config.toml
encoder_arch = "quartznet"
model = "encoder-decoder audio transcriber"
dataset = "phrases spoken by 400 fixed synthetic voices"
train_examples = 39062
n_mels = 64
hop_length = 160
input = "log_mel"
spec_augment = false
win_length = 400
tokenizer = "word"
vocab_size = 208
encoder_norm = "batchnorm"
encoder_activation = "gelu"
encoder_drop_path = 0.05
encoder_depths = [4, 4, 4]
encoder_kernel_size = 25
encoder_stem = "single"
encoder_widths = [128, 192, 288]
fusion = "prefix"
decoder_width = 128
decoder_layers = 12
decoder_norm = "layernorm"
decoder_norm_position = "post"
decoder_activation = "quick_gelu"
decoder_mlp_ratio = 3
decoder_head_dim = 32
decoder_fused_qkv = false
decoder_bias = "none"
decoder_qk_norm = false
decoder_parallel_block = false
decoder_inner_norm = false
decoder_positions = "rope"
decoder_prefix_bidirectional = false
decoder_connector = "linear"
decoder_tie_embeddings = true
init = "small_normal"
residual_init = "none"
optimizer = "muon"
muon_scale = "original"
lr = 0.013
momentum = 0.95
nesterov = true
orthogonalizer = "newton_schulz_5"
adamw_lr_other_params = 0.001
cautious_weight_decay = true
steps = 10200
batch_size = 128
epochs = 33.4
lr_schedule = "wsd"
decay_fraction = 0.4
final_lr_fraction = 0.1
warmup_steps = 1020
weight_decay = 0.09
adamw_weight_decay_other_params = 0.05
Rows from block 8 of the audio encoder of a small encoder-decoder audio transcriber, named by matrix and row number. Rows with one number belong to one channel. Each number is 128 + 32 x the weight over its row's rms, rounded and kept within 0 to 255. All counts start at 0.
After each channel's rows are labels from the 100 clips, of 14976, where the channel reaches its highest value: "loudest band" is the band of the loudest frequency at the time of the peak. Only what is clearly more common there than usual is listed. The data: phrases spoken by 400 fixed synthetic voices. In brackets: how many of the 100, against the usual share in percent.
# convs1: first pointwise conv (encoder.blocks.8.convs.1.weight, 288x192x1), inputs 64-127
# convs3: second pointwise conv (encoder.blocks.8.convs.3.weight, 288x288x1, transposed), outputs 72-143

convs1.17 [159 179 109 131 113 127  64 156 181 131  56 180 166 163 158 144 255 139 114  82 117 128 128  96 133 107 144 153 104 178  96 140 146  88  52 206  94 116 100  98  87 130  96  81 105 155 135 184 176 131  95 152 139 117 120 153 106  90 134 156 120 153 175 143]
convs3.17 [ 86  47 136 127 137 147  63 138 109 131 118 149 163 177 146 128  63 202 118 130 155 182 156 130 107  95 105  75  80 114 187 123 115 130 115 136 132 143 114 105 137 204 111 145 129 116  85 158 138 160 133 112 145 119 130 109 132 130 129  90 142 151 113 125 107 113 148 154 119 117  96  72]
loudest band: 4000 to 8000 Hz (44 vs 10.9)

convs1.15 [112 105 141  96 136 162 130 127 151 149 151 163 144 127  98  95 109 122  57 134  96  97 141 156 138 126 112 109 125 131 109 135 172 144 130 128 137  92 135 124 145 104 136 100 137 121 125  88 143 146 153 146 139 173 104 174 124  11 127 138 124  88 133 109]
convs3.15 [ 92 168  94 105 144  77 113 180  98  95  86 192 113 132 123 135 109 165 120 114 150  98 119 121 114 138 126  95 145 115 163 150  93 113 140 118  58 153 133 100 103  95 178  48  90  71 119 154 120  68 122 129 160 182 113 127 136 123 129 147 134 122 103 135 104 123 153 177 147 130 115 132]
loudest band: 500 to 1000 Hz (56 vs 20.5)

convs1.242 [ 82 152  98 148 135 157  65 127 126 198 138 175 114 178  93 114 127  76 176 143 102 123 127 131  80 120 149  83 149  95 153 147 153 127 139  37 132 130 122 118  81  95  96 175 124 114 120 161 131 152 152 166  96 166  93 139 120 141 132   8 173 140  99 112]
convs3.242 [114 114 150 119 140 127 128 101 108 201 107 152 144 127 154 158 165 183 204 183 104  80 117 126 124  97 118 107 157 200 160 120 102 108  97 159  84 118 107 110 153 104 166 118 155 116 166 146 124  82 199  89 151 146 104 102 132 116 164 107 120 195  87 104 123  69 159 143 120 134 138 170]
loudest band: 500 to 1000 Hz (54 vs 20.5)

convs1.244 [144 131 121  59 129 105 139 146 159 112 149 211 126 113 149 146 125 122 129 194 178 107 118 118 131 106 108 116 143 100 146  90 122 121 141  78 140 166 142 111  75 114 162 114 130 192 127 155 103  81 133 129 110 186 152 124  96 169 145 159 124 133 133  99]
convs3.244 [134 139 136 148 206 157  95 122 119 157 164 117 125 120 131 138 146 161  76 115 146 116 116 107  56 166 186 139  59 116 132  98 139 129 138 151 142 117  75 140  93 155 114 145 139 103  77 120 117 125  88  70 128 151 103 101 128 121 165 141 145  93  92 131 161 206 112 152 132  78 180 111]
loudest band: 2000 to 4000 Hz (42 vs 3.9)

convs1.4 [149 133 133 141 112  76 126 127  89  88 109 103 167  95 153  62 152  75  78 164 103 120 178 141 150  72 137 154 149  55 136 163 135 130 100 106 138 177 150  86  89 146 145 146 151 172 133 114 174 143 144 131 171 111 100 146 143 132  86 122  85 144 159 145]
convs3.4 [115 164 129 117  99 112 134 172 136 183 124 136 113 126 152 150 127 130  97  93  96 135 131 168 154  50 133 180 109  95 176 112 148 126 125 150 118 121 123 169 107 103  76 127 143 125 154 183  65  73 153 184 112 119 100  68  75  66  93  64 129 100 197  76 135 106 130 140 190 123 155 124]
loudest band: 2000 to 4000 Hz (42 vs 3.9)

convs1.262 [131 143 157 190 142 123 170 119  67  44 150 108 104 172 112 127 101  91 142  81 180 126 124  96 150 142 172 123 111 147  98 160 172 115 190 132 128 116 128 179 118 182 116 137 130 107 154 109 138 162 112 134 116 138 103 106  65 158 127 146 152 114  51 124]
convs3.262 [153 160  99  71 124 119 113 123 111 145 137 154 110 123 134 133 134  80 215 127 129  76 103 166 134 124 105  87 138 162 150 107 112 124 167  29 126 106 112 179 117 138 154 118  78 112 109  90  70  95 124  79  85 126  78 111  56 119 113 163 130  85  65 142 130 136  28 114 117  93  71 160]
loudest band: 4000 to 8000 Hz (52 vs 10.9)

convs1.243 [115 141 145 100 127 143 209 160 155 154  96 163 131 123 125  83 129 122 136 165 110 164 107  96 149 139 108  93  87  78 161  85 116 133 141 132 127 106 124 157 164 180 236 106 131 130 130 143 141 165 142 171  77 129 111 138 154 111 185  94 122 160  99 149]
convs3.243 [ 87  93 142 184 164 120 138 163  60 141 167 171 109 149 136  81 107 118 129 133  68 106 136 102 164 134 104 150 214  89  57  85 174 121 140 112 146 165 150 170 146 145 191 151 127 148 118 133 170 117 200  99 139 133 124 107 196 170 167 119 151 150 109  29 162 124 117 122  86 130 136 204]
loudest band: 500 to 1000 Hz (45 vs 20.5)

convs1.112 [114  95  67  82 126 155 156 165 108 146 120 183 141 188 136 112 174 170 145 136 119 100 112 181 142 126 115 131 220 133 135 125 176  93 173 137 105 102 130 170 158 122 115 175 128 185 111 101 146 117  79 147 111 117  94  49 127 142 121 130 117 118 107 148]
convs3.112 [ 98 194  88 122 124 103 173  91 121 165 151 155 122  94  43  77 166 102 141 129 101  51 133 133 165 127 164  46 131 112 166 118 118 149 115 103 161 105 140 132 174 142 106 149 100  82 120 129  96  94 142 122 103 139  79 163 143 131 105 165  79 170  90 155 123 174 121 154 153 136 106 136]
loudest band: 2000 to 4000 Hz (37 vs 3.9)

convs1.99 [183 137  89 154  80 192 109 121  94 104 126 130 136 162 131 134 116 152 113 127 161 101 132 169 187 112 136 189 141 154  68  93 157 129 132  45 100 124 132  93 147  87 128 158  98 135  80 110 167 147 180  87  99 130 117 144 158 129 163 115  62 138 135 147]
convs3.99 [111 166  89 105  78 164 128 130 214 114 142 110 107  65 131 145 104 114 156 158 102  55 135  92  65 140 163 112 140 134 115 146 120 176 113 115 161  99 148 161 125 126 102 148 120 140  87 137 151 131 125 182 158 131 133  58  74 113 142 113 175 161 114 112 161 135  60  92 114 129 109 134]
loudest band: 250 to 500 Hz (55 vs 22.5)

convs1.189 [185 117  95 106 148 112 170 134 200 148 151 104  85 167  25  95  97 146 169  82 142 147 150 135 123 134 124 158 132 179  75 156  77  99 125  31 157 133 129 125 160 110 145 145 109 139 160 168 135 148 100 126 114 131 129 114 116 107  93 157  92 169 111  94]
convs3.189 [112 203 213 162 198 156 102 157 145 158 102  67 143 169  76 178  97 134 122  79 136 108 151  98  93 142  86 111 113 110 125  40 138 162 106 111 105 105 148 122 118 119 152 122 122 109 164 126 141 142 104 143 171 129 146 124 137  89 120 130 121 160 146 184  80 125 127 120 156 147 149 163]
loudest band: 250 to 500 Hz (54 vs 22.5)

convs1.5 [191  79 134 138 139 169 126 133 130 148 102 152 134 124 132 151 112 115  95 124 145 167 193 174 109 205 130  71  95 108 133 149  88 160 139 113 141 120 103 110 142 102 146 116 147 139 149 154 117 137 136 119 129 107 119 152 128 139 133 135 127  85 144 105]
convs3.5 [130 128 125 171 151 171 156  95 153 132 124 128 168 146 124 146 160 160 128  82 128 139  94 147 112 132 128 139 119  63 193 117 113 140 120 103 198 124 100  79 144 148 120 112  93  97  89 184 138 145  78 161 136 161  79 157 139 167  91  63 177  79 120 198  90 125 128 119 169 137 181  78]
loudest band: 4000 to 8000 Hz (36 vs 10.9)

convs1.157 [122 169 142 155 130 124 117 172 109 156 138 126 138 138 146  97 108 106  89 157 125  51 163 130 185 143 139 146  79 121 150 136 186 144 135 127 140  72 117 196 163 115 118 110 136  63 122 121 200 122 121  96 117 136 133 103 119 145 121 147 182 129 148 109]
convs3.157 [ 99 129 139 132 120 117  93 116 160 124 171  99 121 108 100 113  87 113 121 142 162 153 119 177 121  72 132 184 198  91 140 175 128 150  86 170 179 112 133 146 167  85 162 151 188 148 174 117 114 139  72  89 205 109 158 119 135 108  83 131 103 144 184 104 136 154  92  65 118 150 121 123]
loudest band: 250 to 500 Hz (45 vs 22.5)

convs1.261 [129 123 159 164 174 109 164 177 135 169 127 114 130 144 136 137 156  90 114 132 107 149 118 111 144 131 135 125  88 138 145  90 143 110 152 112 121 153 124 106 214 144 123 137 107  48 132 134 150 115 131 118 112 176 125 122 166 108  82 126 115 128 132 108]
convs3.261 [101 151 152 117 132 190 115 156  49 101 168 145 105 169 147 109 108 170 206 112 141 116 105 105 179 167  99  99 172 126 137 132 190 167 131 160 117 132 140 150 107 136 112 139 132 110 127 130 140 105 152 142 114 163  94 127 161 153 176 117 109  93 132 101 151 111 110 131 190 162 166 144]
loudest band: 500 to 1000 Hz (45 vs 20.5)

convs1.205 [122 138 113 125 102 119 163 102 103 127 128  73 157 148 159 125 114 157 125 138  87 115 111 131  82 161 160 184 146 108 102 146  85 136 117 132  45 170  93 126 113 100 178 141 154 135 109 179 161 186 132  58  83 117 116 119  51 153 130 148  97  85 127 137]
convs3.205 [107 121  95 135  76  98 122 130 189 121 172 116 140 121 117 111 101 111  24  75  97 106 114  98 126 118 148  71  58 123 122 150 200 102 123 126 108 126  84 106 143 111 159 123 133 169 116 132 140  98 101 117 114 132  51 141 155 119  47  99 125 135 139 153 180 144 102 117 157 141  89 119]
loudest band: 2000 to 4000 Hz (55 vs 3.9)

convs1.165 [143 158  98 123 188 144 115 161 168 133 111 136 102 131 110  78  67 178 170 130 119  71 144  43 146 169 152 144  67 140  63 101  79 142  95  78  97 104 149 109  94 114 104  96 143  84 155 136  93 111 152 151 149 123 101 147 140 128 163 124 121 140 108 151]
convs3.165 [167 125 133 134  62  83 121  97  77 169 123  68 146 160 116 138 115 144 123 112 121 136 117  72 155 143 135 105 141 128  91  92 126 131  83 136 159 114 129 141  99 142 177 186 110 155 110  64  86 145  51 117  53 153 130 113 142 120 110 223 100 148 133 155 117  88 103 123  99 170 155 157]
loudest band: 500 to 1000 Hz (45 vs 20.5)

convs1.145 [158 184 117 142 109 107  90 134  93 101  77 125 139 142 209 113 161 167 165 155 139 189 152  96 131 143 143 131 142 105 122 118 127 133 118 104 134 171 138  74 112  85 100 150  81 145 168 126 137 108  85 105 111 126 143 137 145 167 117 115  97  99 136  72]
convs3.145 [131  97  74 148 186 178 144 113 172 143 101  86 175 120 153 170 121 159 128 172 102 101 180 132 146 109 100 169 145 114 157 158 148 126  85 193  85 132 122 131 154 105 118 172 130 127 115 125  88 202 154 153 128  46 153 160 124 119 113  61 152  90 144 104 112 127 136 141 173 170 157 124]
loudest band: 2000 to 4000 Hz (48 vs 3.9)

convs1.287 [102  95  95  97 118 134  96 156 130 173 198 142 176 154 131 135 120 173 109 139 126 116  97 154 132 100 145 145 158 135 200 115 133 123 137 137 111  91 149 125  82 140 144  91 147 157 170 181 144 188 195 151 128 132 107 126 118  78 118 129 154  87 118 101]
convs3.287 [107 103 133  96 138 110 149  80  99 116 142 135 146 117 107 111 105 116  97 173 163  98  79 109 114 122 160 125 138 135 160  85 175 131 131  76  95 134 138 110 152  95 141 117 114 157 101 140 102  70 181  78 151 143  98   0 136 132 136  66 139 128 137  86 158 150 109 170 190 128  73 118]
loudest band: 2000 to 4000 Hz (47 vs 3.9)